Weights of a small spectrogram VAE: encoder activation gelu, encoder layers 14.
Rows from block 7 of the encoder, named by matrix and row number. Rows with one number belong to one attention dimension. Each number is 128 + 24 x the weight over its row's rms, rounded and kept within 0 to 255. All counts start at 0. Numbers have three digits each. After the name is the row's rms in percent of the matrix's.
# q: attention query (encoder.blocks.7.attn.q.weight, 256x256), inputs 128-255
# k: attention key (encoder.blocks.7.attn.k.weight, 256x256), inputs 128-255
q.187 090:125076091136120126122124118179141136155128121142155142143095102116117120127088142156124132038137089080155140122128123127120124127096125171141108147138108157065151121121092113103118137131153127142136124184111139122146211084179096126127128100115133193144145140103134112169135112133123120099070117102081117102133155118179125158154142126080106147131088127136143124137129126139134156126128
q.188 084:130164141124095117118142124121161137148105140132124090115124139132135122119156142140155140137107172205132142136111170137099143067120107108175194110116146103106119124130132147129152118130151145137146062132105126124118125121086130104135162142140115119128084115083125106041128126167125131111118134125126176076144110092110148132107131116101141158124126064125143158130123113129131125133105
q.189 073:155135124075125153148145136182141123160121134102144122123122124142122161070156118072136161117102151149123112120141128089131146127108127128154167176126184111133133111101127080165111141180106129141137104098141158127120128144026130147144149143164097122098126143112162165136089128145124135121139138132193121147101104113094126114090124187138102128103139136127111133150095132131150120156102
q.190 068:134134119149109134129122111154150104121076130126155148158153132070092103151121169132156141140133123111128126095171160118168147119099146170125106126169124126073132142101112128087113150112122149128138117124131122138120181144191141125129143119136134132108166138137187125145164154150116169124089130103086061096131160074143129162159140108134143126149116127106136117105151170124117139136144
q.191 053:108130102115127175112116134004110149116197082091127078116135196130129126100108110138113132141061130152127151133127146131089108131133121123166124120130095131106124155162175141136126128139177083084150111143146149121115132131125110087113166129139128129142105137111120137105129141131129115108141085126137152107139137125123130118130142167105168142123161120124125153125100133093129105110151
q.192 101:176126092101162061131121150072153127115117157115122142113115113153131122135138085182086132116124096131101122146107150111128113138108127110128145132146112136132147094199165146190106134127141153132122120137163126089198106112128127125123133094165132108098127153116127123103116098135143152123147111133172116151133120125119157151115106144132092099148134193129159128144121152149154141142119
q.193 109:085122125122127073145129117138160110168162130125116151133175166117172158117122125086183140178138130111154137124139110127142112133097117131145144161145144118107152156129124175108135115129117121125103136158127177147111113157122113130155120134090111133105129171115116119130118097137153111116107127131119118121091129110127120130130107125125119181083124200110100108105135131139120143127185
q.194 080:174138158117147129117117108112116119154140132128075128101129147137126113102119131133126146128111132127128121142130099139193116116151170113196128133098145090088129152088114125139124114086135135100128088135084144134135124115086154127167132113138123134146118143128168124102133153159122124128126145154111151120113176126121058131131164149113090129142100172137129126165123135118154127097162
q.195 079:126118138121125196135127072133163128126117124155120131130105136073110149096132138137141120111125142104104088110127136145147131132117124143087221109097085149108146127130165145122130101151118099118128103113125098138116116103098125156152137099129134136118117102142121143133150108143102179055146143099128112134105140152127109128147118118168132129137150104152098054138135091154160135176129
q.196 035:127090164095094161127119091098151153131112129113111130115125129133112122142117131126130138120108137109110140169139131123111111196149126102123181131127113136154140151086145111182131127129112133128090088116123088132141128100128150134129168093159081118200126119104153109119058112056129176124112160133139134160037132115177112127208126115130122062123107119114073142158131163086130128075111
q.197 054:109080135143129147127136131102095128097142127106133118084112131131143156112139125130128098130136141109135130172128141099136143183186126130064130114152155106138110079178127124124105124128079216137107130126148074162130128151141121099145100170122159102121124144132133128161127146056119128141122132132101127169138120138162146123137127122163135157126127098120123150116134137128135131114094
q.198 057:157134145128152108123100128120116109159149104121148126088075093077137133104134130192136147150112169156120141124129114127140127164115105111105128121134103125134166118126106152093124122142114071046154059127126195129124126104129082133130104124123163120105134096114106130141106123169176127128165132142101134126184130169131132128124136142121136237123116125146179120104121119126132109129133
q.199 034:128128115151148141115124194123110133131124136098136129217108131130136127122130118144125062126132147128108130134118132153118128119116135077135145126125072129143134129129145114112142100116140116091118151108137130124149134121163170123125125122113140166092175174089054119095141122128137090116123115156148128194163132129122143114122127135143091192128147111103135133116101128160103154136120
q.200 094:135136131140129121152129132134160101129128075137122110126129146136152153063140119152180117123090141151168133107122077126143141109130126142119158147124124134130134181128120124139135125085113111124146063123160111130143120141147057100130104171113097131155129126119107087148119114103130180116185164131121135117099121129125135088129179072146129145213116107152139133104138107163163140132149
q.201 070:125124109121179160155158125105107104113141146124132132132116144095157135128143122123140128125135116119103131106129146080118075120130070086073133107126121110133077134121130137093127131194143110131106142130122120110167131115157120096134152129163141171104124194119118121112139136121158137034130101134134137103149118143125130121155024112121132072168133124127122106129108110080147127125163
q.202 086:121148118130124167074108128129143134110097128135128104107125124147097130134124132118123121166158119126096087127089125086128138177127123125124022126127133104133109110132126123125134128103108140158177158116158086081153137149095106095068147141192105095130093116140161173139159221125139069178144123108133101079102141152158126067163126126147119112130115084144127133160139110101142124158130
q.203 079:128135125147126162090116128144117163138102127144123129138156128135101114149120125127117125153097145149123118068124104105131109141128126124107150120159093135177117128150123102136099132129115141119148135073103128137122086145125111122124137120152151146134127101140147148127138120118108127130167112107160153102133133107117151147129130129147125087123129131183121098127124132124111152130198
q.204 044:126070122130133131129167160084128128119137122132130116105130109132109103109115171175144201129106100132113136111124085112139126120184138129175120166103156144128127119178133117123121136132126154129149129136193092099132130131134120132112112124128141129138113128131140121085124133130151124144119122138114083135093137182134145128123123125127165123131123066124129130173086132116098159128202
q.205 072:130150124129131152117097135126172108121129163122107131140122120133072110152136141129138140122148126201127105122059126119106130129134139110117128147116136122110140158061127124130123160093159092135137097055132131093147133067124154130151092114132140109149126119121114138119132127103132135120138124102107127120133123131108128187118129139133129138121130143113144103129109128098181094181169
q.206 058:117173124117110168128166129133129123097143107133126128141163145127117115107116124035111199120146126145133125096146135136171117132119129111116116121156155118128138114136137120130126198137113152125073128129086017127124131134128165124116170141116123118105113136123134108087124123136107131135102131103119132112100086116106120127157117125129135100145130140146139105158113126118164147074129
q.207 043:154086113136119147139129090124131117217143141117114172193105132158118122116134126130133075161108136154114150122144087125128142132134134121084125120105116120076121145127133157137151123140149133202184119169141091138129110123103116115123125129125129128144120127109082131147122137144168146121182129075144112200126123139081111128133106137131131130119160098071102110132167154143134137117129
q.208 075:136100129142113143141152138137126131168135139162121144127141129143107123110158123139126167115183130134085112151124125116149091132179140078113131154104147128151093117112158114157158082119147148143107130133126127100161151128148124121134117131094098148112137124069102135096114198104092128162100115112130175104130122197147176138137110130101131117135129133117159119097118134101152145139077
q.209 211:185154155100096117119149099133149109152132129153137127160124124161130154126145133085173106132129157183137170071152089170138146064113132162134138136130133179099152119102127178116111135098125107095140107120139181132107117055131128148137104124128099137197140159103118119128129136117125167109145130121132132145146100120109115157127136127154126140150121165120124127112127115147114101124146
q.210 086:137130093085143075110129135096082155118121158134135154051129122111141167156133086158128134108134128126149102140118150100129103163150119102128145125145156126124111104229124135123133096119153132101119130158132090130135138121108124112124128134137132163109126171193086121133148150115139133149095119123114112155091111168128183149127142128163122128139109128164184119137085128119127129125077
q.211 058:163156146096129121126015114108153113176125119127147133133126114100128121132105084124138068140128144096155071112071128131129147135131114125091168169134078109130166141094118127116043123135157117131135132089077135118122100062120116091136119100156183129140109100102124127125143102128171153108149123125117139123145102125157118153061131128153128166176131113111120124107123168097122095112115
q.212 037:130166123156127086086137127138105086114124118142130125150129144125132126166121100117123104132119145138153136095132121138123141092134140143110151126066128130139127170122147113120127128166130051127124128129128134128128073177145144153172094107102140138166134115146127127179163129127141126098145087117119159146128100119126068135129153129148156175088140024133078129114134136133104121114154
q.213 076:149130120131177097151140130186103144105130115140116152127119160128149130146051161126125131135123128128097140137214122126145120115098136112131139117115179132144137126182131156128140135103080129131125148131144131123164130153133120124164097149068123116129117132110128126145120126124086114119146113128130135165162115120108107125151128125132128127070138130090078130094159129120128129140127
q.214 037:097101121149125120110130120110105115155174119156130137117020124126128124123129128161127132074119148153105144135128136131134130131136128085066124184127126131129171127184107130105118123153144183155132150125133129125128096144147117135067121111127129095124166128136140141132085117126131130128094121150167137140132128070135140095100141128128142130060128131103129151048111182099152138112073
q.215 045:127077151106061136127140104127140105131139085118118135133129134171128140159150123078128093106082127130160105146154128104112138131119151172122137111129127153132067128146130114129154126133142127128171109133130115126127125141142138130131129110129142142153130075141132129139108127070129124108107126148122164150121128128121170104122123110127130089139130113137115135169177133137114154048128
q.216 094:108094139139140165108155091143110131133146129149121163158103133162144100126120124115133128117114110152145129144130144123135102111123129128098125161123130146143147079191096129119150087148146062098119151153100094106103110148147138149117085123130131099120109156149129102119123153114121096095142118102135124154152140134105104127137018195139115121137148119050138134132132119122174178125164
q.217 083:062120098120131169110112157094108127161069117162125086119100144088134148131121122133097123128120133116175152071096127123117091152134143123124133119145142136125132132131124141134112118142154142142202074127181129067118128135146114131133149134142138127127134123098133122137170135145157144143100124105154071131138124103171142140105058151100113102139078135090123125138111117149135109124145
q.218 085:132158127105163075131131109127180118123122157113127114152130105177102116116144104141140098122088174131081157131126149105089102121108112129137105150092116131197123125130114129150094133085134103125115122151127117079138095091126116137135169129144107140181131145112102135098132162129159139107110112134133127101077098114123126163124153131128160138130130111121106128148130092086108150181121
q.219 061:105104087119148042155122107107111118109152126111140130102132103130120166102107127183147054103122123136130143096117138173134167145120117141129123130091128126125143126145127142100091148159124158118102137114131141136148117113119122142129105110128112144105137120114130114128155140151132131138085155084115123123137121086129156187124111118098100133122161162109196115158106154179107118157088
q.220 040:127094115126127114134123128133135128123123105164128126094119129133109145124128193128074145152131132046095094130132120094152134131127148134137106138139143162103189118129145108176139127121104120129145122178134112122118144134128153129112143124132165133110107121128141135107136158132130125133103130127123075126093152144133082110151134101120108152132120052108139142134123155138119134129224
q.221 063:127151129118140033128121104127150105123135127136089139121127121117110168133145111157134122131153129119130140124130124128098220103112126121095129201128121137088108120106111158124103150139170087122120112124189122102151119128128107068122101129128137122161128128129056117129112145128167126122126095138129128157136065128128083123119131133100106138131128127104156120125120179140135120130110
q.222 075:153132170152206053118154146127119124155158132130115142131115103120128122103127103110144131130188131180151126126184127117089109127159128110118169110126135119145125169125110135167107123138167128141149155093146173141208117184106127144135061111100130157147128136121141123126102128125116117138129127142156124182141129128150136080141106118134138154107162106124121122144150150136140147170124
q.223 047:149142151124124175127113148127127120120129209112101134129155129136143097136132161130126144125085128108133137154112113158114143140130128109117127139122110130125135121123129119089110120122129100116119116100113144087133130129125157147128141125171071128090125121125124128107133129110182120063123136163132109089134124129128137124128143233136125149134138141128131124127126075111135119114150
q.224 141:116138154140174147130130157120128125094125113124140125101137118124150123094094116151131128157081167155106123115134067126103121173147147123108158100113101128110147136194109135129162088131075159074133140159164167196104116142110109136157087105134151113124140159122150136142142120121110133147146115134140092128158124124104113116162122123121108174134098161148131119106147133102126149135131
q.225 161:139152083127125120134123094126143139114104122136152088119151147120128131143150134118139135139163085145130097164108146125125136062120125132119150117147150138153162147121145109141126150150152112160133132149098148089127132093133134151145146129131151180094102127149124134116134142107155144089143145127155125121132160135182123152125134140113119102138103138098137193158126111107154119139124
q.226 106:136087139126131158124124151138096067106130150188105127095134111139121098128143123137145145130065136107135089130130160099118154153105127117146151092085151128128117124135107125149096130141107127101106105140132098118147188154135129130118091111105126157114163144158137119122124121154114129119118127128176130114140076101139141111156171122125094163135123095136136134126170129146147159105130
q.227 120:101140104126097131139165064131169176124114135134103122121130148126081158126116134105141128131156121160133156103115136134137128110140128123099148116131157148130124149128088142122123103137154213173149112095139157126127106133153128150125144122132174144151117135099152143140093158126147120118126119125116146166121121104154121128113117110111120130128137180098101133169132133096160115134057
q.228 086:135120136132151088127098129133147139127113134114150146132131128099151150147132153148094129126158127114116132134128105113114117111140132125113103102197124124104095128127128126125138140112165087123136124128118115140118095115090138135143129122104127094147103126098123097144124115100068113126100122150133068125150145118177144123112113147132150155145130143129132101104129088121119103185161
q.229 081:112102060122117160127135111114100090138109128128081143097143128139129141124135126136162135141121088134143142104105142125115082116126124152115123131163131118174153119155124138131093103135164156107118146111146152121109140127208107135147130099134175130138153124149142132118135159131137082129193124089100120131133117145162108155137142132142116064078133163126148114142107085086133137124111
q.230 095:140111111129133145155128136066106147124129128119125140077089161123172078114146108140127118107073104147119127211128116136085160132067124123148122128154140130145097127135149110170167123150127118124104141133140095185147138088186165142126156159121130144115122144089048104126126182128128111174108105139119142126128116165132129194118131094162161142102180141153118115136129097120140135128133
q.231 065:145178135122109093128089152157145124156107140118118127121121127091135144141117189131139123126186141118142163152164161158128128133114143124147132136137082170109147130120161160116144132131168065115134136120095130135133126114082084148123114162098122141134120096127121140105139106164056127082142131106125116130146141128161094141114171134138136106125135131110118126105109128155131104164110
q.232 103:147217105118126170124067134115138158115129146128105137127147130154124115106074128151118092121133151127119118114135123179116137171135144110134123161162123151109133137119114101136136108070087132098177148133107073117112113166159102124124130126133128122132149126151092171119155129161121116156131126130115130160120113110122137127155156072124106121100113133140105077118126083102161134134112
q.233 087:127126079143165110141119155095101188145134141072117145138084137133135128126124128149138095113131140138095127119141133099145179128167111101133125139151154157125096150155112123071145130130114085122114141127098107148130148136139098142135093104085090109118150131124104157134170126146142105175112117149190138197120118090150117126128123097131092118124123116154105095113133121092157125149148
q.234 081:094113138114116122113087112119150103132130125098131125129129126139160121113112122115122093131066126116067096096129136125108137130146054146134146132137130131102067139134115153114109138108135119135129087107099110104111117120123101095135116118133122098115180121120150148151096155132108126154128104118150188154127165086082138106163096126086101146147132126154137125125148146092128058108140
q.235 111:095123130146132144094129128094115125123131130162098136109108145134150132096095110130148127114131124139122166100086085120104097156136140129123119119133113134151141144133120071143099137182111091091123080103123127170077104146186113154124139150133186135113124135111134109079130119126126070156153131105137128096141114149113130132151092110133148119098098111159122126133135134128127150082134
q.236 070:125139128149112130158129140136096181113125155119157169106169111131156138207116128113150147124118170137104084116109130144177088129152125151158108132078052149122104135116132124108111086119091091101155125170144090106126130164115128103116111135113090136131130129139142095138122073127131144118126133118126095135101126090121112157135089118153111147162125128088104125153128115135078105096146
q.237 082:141118128138105152175120125128124122108130154185175126141111102143149133129111109097090143147125126116140124094099117104125107046103112124128107111136128093143139130100131135103127135078138107105090157135158100128126114137138099128150148135107136174109141095123162128127119102129106098150127148126133170120158103144121122160146163183113125139111123137143160150119195127127127182157085
q.238 068:107165172086106121116146103135118145099102129149107129090134143102141105109110128118130142147163133135137125127156118119129123118152162129107132127081131120087099139105099167124121117110164145168148107156114163100157125149118146134098110144170139122113114120116124124173079118145104167113177161124119124142100116126160086111144165127120128128128107143089128122094124184144115114142094
q.239 092:129121111132108123122169124074132133131162087128100145092113165098126095028130093167101128126116096168161124159129138134149147146131138102140162132129131121128123141146159117153144154112147147195127153105108142135147150136152122129082122155122155137113135131135083137155113152120119111124092071136136181177088128139129122125100132084135125128127135118128095127123090150133150126125179
k.187 125:115150147136097088131086173173092110128192175158120102176134128116130150129117135103085143126136119101135128101121138131113145099128131119165112137146148138115138145104144145121126125120120115121132122167133137128142130102133118119085179145132102175120143103136124101102148099177130112133127155117140132132113116090113160086122138114131168123158143107148101157091128113132150142153143
k.188 096:140112174158137120118117114139113131139128146120176084113115108130121125146125106060064111121113126138108153156132127109131157106126142130124157142134099106133119082149112143181122124157130143134130136128168140133093108137163119111134130118124164149178136184151145142130115157109157134125146128136169102133165136121183156175113147161076131115128109174103145118178172183103105109125094
k.189 087:146196102117142131116115099125174131115111120129153137098152125136158086123133104161158128153103161200148163123124147126125139155144114101112125117114076132131136151150099110135143104085126115130142098104120150146126109171144127106114132147070105106108096128127143156177112110143107087121157094092146138102096112136131140170128123145146127110190121083125140119115119126137141146080151
k.190 086:142121127125168150132169130102132114147132122129080105098113092167122136093097148126143132102132147151106116121083079139150133153100127123129099056120136145135124081134124153120152123129064132101104130119133098125112120089113148154135060118106117097179131147145121147111049107113119131149137099132148121135132119162085128166123102135125138150129131127146127110138125125101097106081132
k.191 077:129099150154116121134134161158160121115096145157129160150126129148152125210189142129190129115126117115153110167169108111161139150122118134069145144115132107143115168129100118154141136102104127139142150132115089156125112174129128152154128086094167130122145134163121118135122128121122167121131137133127134147145119108151115133124130126082062114108109186086137105127153145105160120156120
k.192 091:187135145127116139135129147128171113119072138155130113089114156067157120104126130120145130162102176068110110133136119154123125130143136143109137129147138134123131147156108139118139126122110095156121117132216133145117162123116107095144128097170066142130134128147175118126099127133168116106148127122125127117162155143119106135124127131149160174143127116125126106146154100155124151161175
k.193 104:061126106087153152102140124150116133154121116150127125165129106116138115127147126131134125110119129138137030141067127088154136173123185117122128135110124131162127120116139128120129131136114120135199133127134113117146148142123126112131143150104139121101131128125128150090142126135105105152108127093114110124127138113162129140138106109132127076133121130131145124136115124123147125140095
k.194 069:134126072136138095157089166142128113113124123115123160069136067116128163132138128155116111154129176155133121142130137136120099105133133120075166120098101149125128115116101095161180159130125093130118153167149145090126127070115129120123134114140109140060125091144165184201151128130135138126129126137122151116165131135156134122098126132110129092104153130134163141124093161080123150166085
k.195 061:100129121119115134133121150138217123115127160108118109110131129135128130106128124160130126137116058143134117105071162127107144147144110178206125128124125105120121128117106125160051143120110121123128119127129123170106109115139127171108136135170115133100139120128147108099151123136139147139143128112128131131113124093138135178131133124129148079122150179115135129066068087153170150133111
k.196 044:160147097109144085126130144168134129120114115090129125226128122129125120133167120116141138178129117156132078140128144165128165107121163204149149147134131124115059130138127151126127130108187115106143128139120135127115136134123140085118120143124148129128120113142134193129095154173082090122157121123164127160172132105113150146090128130128132146159135136130137126104104140129084128137126
k.197 062:104148118134147128129102127127128130124130122122133127194127121158105139145130135122163128136125119185154129128147129112117121130137133168167128130120109136135123180139130159136126121081123092127121100130129128125138162166137140113127127027092125128135138144122139134140090124144124128139102126128130094133120144127139121129131140116128121130104131127046125149102131130103136118176143
k.198 060:160149125129153115106090101123102118173116133130151136129108113134131130100113136127109160157110163191135152188098131092123180117090126096125133120157131146136158145129111113151122128149127125099133113113152128168133132125164099134181128163120137128127116155126141095101123147145132119133143103124146141047147138151139123160080131129069106136144086132162133133167122097132149149138129
k.199 038:128126129102150040143114138133210125128128150128128130129128133128126129113128125092130131131127118125115111039131142133131200124124121133113166149123133138132136143115128116103166140127090109130130098143140123104126117127105128158145093145155125137237127131121180078129133113131120148138126141090130127128127105076124136133133130131143128125131122118159125134105120124129139133131141
k.200 083:115138122148139133126093131134118174145138110159131097118132159129122120116132128131190105149139091138126133122141102114208068131128123080124155168122154151135190119171140102133131137140104137135121130114129113127114117130136143138160100146108166119120077086133149048127130110080121171160137115156123118127173140151117130168159130170151103147115110094152107142134109132121092182109152
k.201 086:130142153131116119132130085120134117121147121114125125120114143159043078130154183126133105144135136127120130096144096117136130114118162139124103119121127122105091133116127093110129122122119140120099092134089129122083111155088145130124132109083160083144122131123131132117147091095120132080124121132113129123115134161151121141092116124193149141130119069142127138120153125128096137150154
k.202 085:133109130146156145128116168149126143123126156109106121150120094100136095163106115124185124122117123145113178186152126113064124085128121127103137119142177164152116117127138119184135133155126101127119126082132131153136127141147200131152085053143132160183126128139098159106130120144117124136137116134098124131136135141190136130123117140111143134128131139096139165123112174130127115117080
k.203 063:130114126189077139113158129158121052116130136137116136109088123145154125031129104140129139129129130125107141131158146157165124122121154120152052138096116133127115120095137124142101128163148128157094129128126154119133128195127115128126129088125134106057130156144078123115118094139147149134134139138105117154081122133129126129081127098106116137129131123139122110137122136140059127128150
k.204 055:115121138137128184121131155133104155118128071105129128178136125126058128124100124099097119120040141151115153135127101111129100141128155139127187116165137132140123102129105110142073127123097113118127100128129123131114133174114116112125140118139173132145187051150148150161106114136100136097131128143127200134139135106087127077110137101095150127126079130114130156109127134114134128087093
k.205 067:131125132168142111065124132124128118192160128128199127125128122132095128138130128128080189148090174114116135134071114125081111106105118092091159123131142115126162111109114108164144125137112136127120089128117132131117122099134136123116131137136135151125130113141150127172124131118123134136091155091127182045148091126130124132122137097084155149146137141197127120124107145113128116131129
k.206 063:046097114146099146148185154139194126133120144125089128101120166127109109183186132152132125138133119122113131131126125129130081121183155141154053119124125098131113121131131145126116151132124109099120151138132164147163160100147154127110126110147134137138142128201130189123123099119064103146093138123205108126112133116148130081124112117160162128126130112118088124122126141106124148110118
k.207 045:129147157083102137128154123134110120151074167108147134135129128128166127101143119126141167143131123122124125113116176096134101110119127118128133115121129127143128182095173153117116132100127177141141157130128085130123113107133137129131122127164138172126095132164155093158108052128128136112129140131133147078105127133137126149140124171163126117172124130088118077102120130150134143131129
k.208 072:120125133126141124129144154142138129169130095091108125135160131140129104107159105113122102132138135122132137146138130156144143222137131173135117196134180139122112134124143123119129144127141138133152114085124132139136135136114147149151107157138117136151144107130116109151129146122122124131108133114127127132145086146127043116130133122078148122135110119095118166126199134122152123131127
k.209 103:115128140121129130131096159124117128121125142117075158114161128096113132128131150155120127111119109130114062132123126133132116170161124104129134127087129139097101080143174123121159156143133183123127184088120114139129159092087140134126125138154119112084123128144126127148117130141115135165094130119123103145126101111187166133130130132098120129101124158127158124126092140134152104141126
k.210 064:133098094129128117111126105111073100119070131134160137177122121142159131087144130108147106144136116115095103117126111168137088143133127137126130116182132168140117140159135132108118130116132134066135105121113142094120112120134144129148123138138128128128129148129128073124141126130133226129147137137119121178120111101059131157134145104083075120128087129122169128130132139131123105150129
k.211 081:146142129131137135126124129090116122124105196111149135123126097128128128140095129105126091184087129150120101169127131171067145126107098135136134131120130176136105125135130113114148076137144130120139126145134124184102125131078127142145162129101134133132103109113143132101141137125163157171126096130125119078139144129162097226102156130133127133161173127097135131121129122168162132132145
k.212 048:125133084127127126127120117118208128146128127141137127101128073128124099126132118071140128151125127127128102127132135119122126115076061131096121130146125175126161120096138174183136128109133138132094132130160133118132174099128132095109141049132108133129138124057139126132117092128143166162128121088125122165128156151145130131132131104131130130144147104145128127130128112148079101142110
k.213 070:052133116123120123107116126136134164152127128107083149126190166100064128129133120165116126129124111093132132146162119103126110144111113053098077128075129133146109129130154146139105124096162163145119190128108125097156169128127183156133132132129096123126128136124120137140185114094127110105126118138127125132133133118146142098160125165114116119082128051136089136130120132084129112131105
k.214 041:120133132141130128126148148127135115119138099123134149123125162132122119149132133157127109146107128134218107129143115144130139117126185114147131138143132151171159141129131130093122120137128129155122138086124129130096145124148127127129129122070132146125115164153124131089146116142186075093103126129112130133092190119158070136105127124123133124134182129107147133105128141120127126128130
k.215 048:135135128143127128131128135133129160121142130143135123150132129132104128105124119106079166130126131132146125140184124123102105132131123126129113129124117104115111129127121128120128111122150087131112102124115129139140115120127127124126147122143130135149146121217118188122109115108115159088123123128135139117129137078119129128134135128147153129134132160093138128158107129128000127167180
k.216 105:123140115125058140107127036140136111123136129139079126121125120141153156082107139101142105117132105137109139128156152139131123151152095148108135131121153126118126130161124134117126129181089148190110072149141086116085177124117116125121099132171114127143116127153098116136127112108130104109159165123124128123125109159116127126090116045160146128146108124130126162134154093124116135132080
k.217 094:104127146118133145137099127127148139129125082151152096111109148122139161113150176174053130128108152111133157141071126131128090128134112111123128155125125131129188126153096182124124127126099149140133171090129150130122122151124117138131122123133127124120105127131133156157179106130160158142124098122166120126126154034179077102121127126114121139126108115118127113151119144174149153127134
k.218 091:140128137106090083097085121148142127117130206085116105135151137132128115130129094130167131109120176152062080130123122124111110160114156182134173139126129133131131185118131141128100147134089144136094179139117123121120129106158123119089120137127143131122145116160116141120104090114135089148127129078125121136117086147128127129133129135133113105081189113119108137131138128139128146164105
k.219 073:139152153149115196123116096131099127137150137143161153127097156142111122113187101144098132131105144124081133052126126095161095141128115098098124131157126112095096093142131099089150128122151133155094127122131117125134108106144110126136128129109105126130150148146120114125124130129128210118132121131125153091128119077129129140141135132134134129133154109161121121127129127118126136152123
k.220 037:131135096129123120136124131129105126107130121165151122125128118139147038140127129128185124122125122197138089118192125124054127130121128152131171127125128154127126129128113126115124164133148139105143124104144162080184105131133105171137128110130127150163120130108166126112163129132142179159116095114128135133141123069216122203144129127138155073128149130112112161131115107109096128129138
k.221 063:120143126175166172102101126128081134127121135119143119131130128134128119139123126092125126148143135117077148127131116113128061165088112092064136137168148137139123127167188094149132141118097113088142122121142131121126133179124128139130150109120144138105139167118119128128125128121116187126147118153154203111123114119134123127143132125125134136114158160133131129167155115135110129136201
k.222 057:104137121115125127141109170094130139126123127118131127108097143154115137125132141114105136179178125049124144145120129128128184135127117137127093100134118157111129141129128130134183066106126156156133128136142115127110128165125151100080131180159127127131106180132149130147067120074127114151151116119123131147105137119181136115099140144111075130155081069128095128112171103112118123193129
k.223 056:150128125128154086126129136149184126107158124132121151137119090128118120126126114162109110141114199154155130139112133141107175118120130122111127138122121118096127126105129128215106163097119112121085101128129090211134181087132099123187119125128153146131099114140126132140111126126121111149127128124128124133124127139135139132119146118089137125145100130129136142088119103126207147172123
k.224 148:116097155147168093124132157144139117097126144078112142099134076142158132091117129137144124144123124161114135117134146118140097168129118134094157142127128139139167127121177139142134128137101101126119117151137134137091168122117154135140128122169140114098145147135145094131147185122124151133126095108130115157122137140146119090135109125126106074082126180136138144136144124110115145107141
k.225 145:126136112132153097116107124149104107097109156153168114147060124105146129145132156064126127141126102115134127119111128119128146084143122133126099128144113163112146133128091106144093177097116139156130139109121139106131149111121158130129156140118141134124125143103117138120116135076122140134127157144149115128159122100200118109108127137143130092129122079110144183106108132148164143149153
k.226 107:108129091134131113099114129127151145166120135083128127102110136165100142134154134182131150129112107128110115150139124114113141124144107117106123140109132124123129123122230083128133111144091109123171127156129120116112172110104124129072135133109097107131083062125137151115178135138135154138095142129124156129092127172125089105091094141127166118116115090121067136108120095103151132121138
k.227 106:107070117140164122164159118158128121110120093129098146140126126098098110174162104088146086103122115130140171105111109109135092133032128130119154112158138121179099156146147123125142139132100131177079133078105143154102184123106131103123116120099134156126134141137107148124151124123122130118128105122130090100134129106161155147125098132164092177115105135128142120129114128137154120122128
k.228 100:152133135083100150132094123108127086130118172149135100168137127138077133104139170049103151131127136121167114130126151098140130116118138079113082110144173124126138141116104122118127114125151125136112132188169129095158126118145142093127126127157144177080135128076118115114134107128123139125125147160135115144126154119129125117135140113133131122149128122134184131107155169132114141164099
k.229 089:094139086133202126127121118110161150112153134115086099120177119101109178125098111140129128091065152125131126084145117110103119161136124128122181125139123156129131114159126128123095129132108146134124068125134168153133120140112129110151061133136152107179151150106138102138117122126131160099127078113146126095107119109157159128127103127125150138122124090108113147131124121136139148119153
k.230 088:171135137100132053144112136122170100144133122157129113094078160123128121122118138150083131131117147127121112170141116151106173098129135087114129128089128132096124105173176151080148120114134121119143102153125148127133124105116130132113093136123075104142111147116147090135091138126136132148117160165128135128078121103092104134129180118145156134131117107103108132075144133079123125162160
k.231 070:119131136134144103135125126130157121131099126133145113087139132123146161107088124123145128126134096120130132109174102126126126100196165141162124133104135133161128174102146130101132123107138114127126147131149121112157120119100136130073108148139121145130123130127140116148133124125124113111111151099092101164108122104120121084076154170140106112147103151147145119134144154121135136131140
k.232 103:165130107110125127098101128142182129124164117115077128123125132098108149135114183143110116059163166099134142098147137110133128128133128118084135132168165109150123062128097101133103117095121124114144097122131118161139108112119113105101161169095131128123119122125115159137167146150131160131135089087118115132075116135123130147115123143140150120151086124119135102111146101129169111122100
k.233 101:146130121136131124123149126135127150129158146134126131129170130110086147094111172127140172128134150167075177120131101093149124145142100106147121149170126143108111129131118175061105113129120106092142127131123123118167126124163093131109113098146149110102146142125119146110172093160137133196125093125157116128165106105132123143112114122118129118126127126184120027122132122151147069130114
k.234 110:130124135107106151120154163144106143144145163155125129159137122150128133121129143168090109179108148081165155124111128128129143117130128133115105156126095128146122133155124125116167110114102181112142078208112152136137113098132073129121117136071137113145128129141137141141111103126144141132171160142106150128093121136129120128162087134149125156143109140109146118139127125125062116106121
k.235 121:072132133081120107098135117142168141128131114136144117122131184124113187123122154117131122117161128124120131146128188127135128139168101080148201139102139141114137127117107182128158122149156136127149116108110134121127127149100067067104139117111113153118120120153191182120100185128134091117134097116124166163078155149112115155179138165118116144182132140122136132136141139141149130114134
k.236 076:185173117132093091115132130168146120127142173118129106110128175148151134132171112061105119129152105158128122106160105119144131098152143108149082147086122114123140097162136127131125097114145092141135065111131144102127140105128123122114124138097118132118104113123101156101119194165152134144130135150143152111142116106107052102093136126146128126152172130131129117082158181141097120116147
k.237 108:170145140122164133112124136119155111140128138126149126106140138134135148162142143159091134133114135112128139139148127140157143140106147122142117131139125160075138138127142139135127178115124092140132129143111116130161126075127119144169095138131130114144133151149116104172115114115125142128133140093126115123136133114121130078095140126142117117161100103152123103099067151108150110164135
k.238 085:133129130121131130150159150156175091150131097132066152134114125123178099136172088149123082128120098171134130151114124114129123130089126128123137135161121104118131116091182093100147138132170118077057193126117132124111155082139128169127134138104115139126142173108121099107178147119125109121130125108137126149185132149198143135102129129128101116115160059132104139125097114122154151151125
k.239 098:116092135129132113133132105089118125129110099079118124074106082055096080093136098140112097125100118144135131118086082137130145131105120121118163111144122126152128129193142120135072096087127128164067166095127103113123135121151134129109129132126126127115139134138072082123168125141138133117120115107137152089100097118130119144133118099128190127092136120120071133142115176128138139129133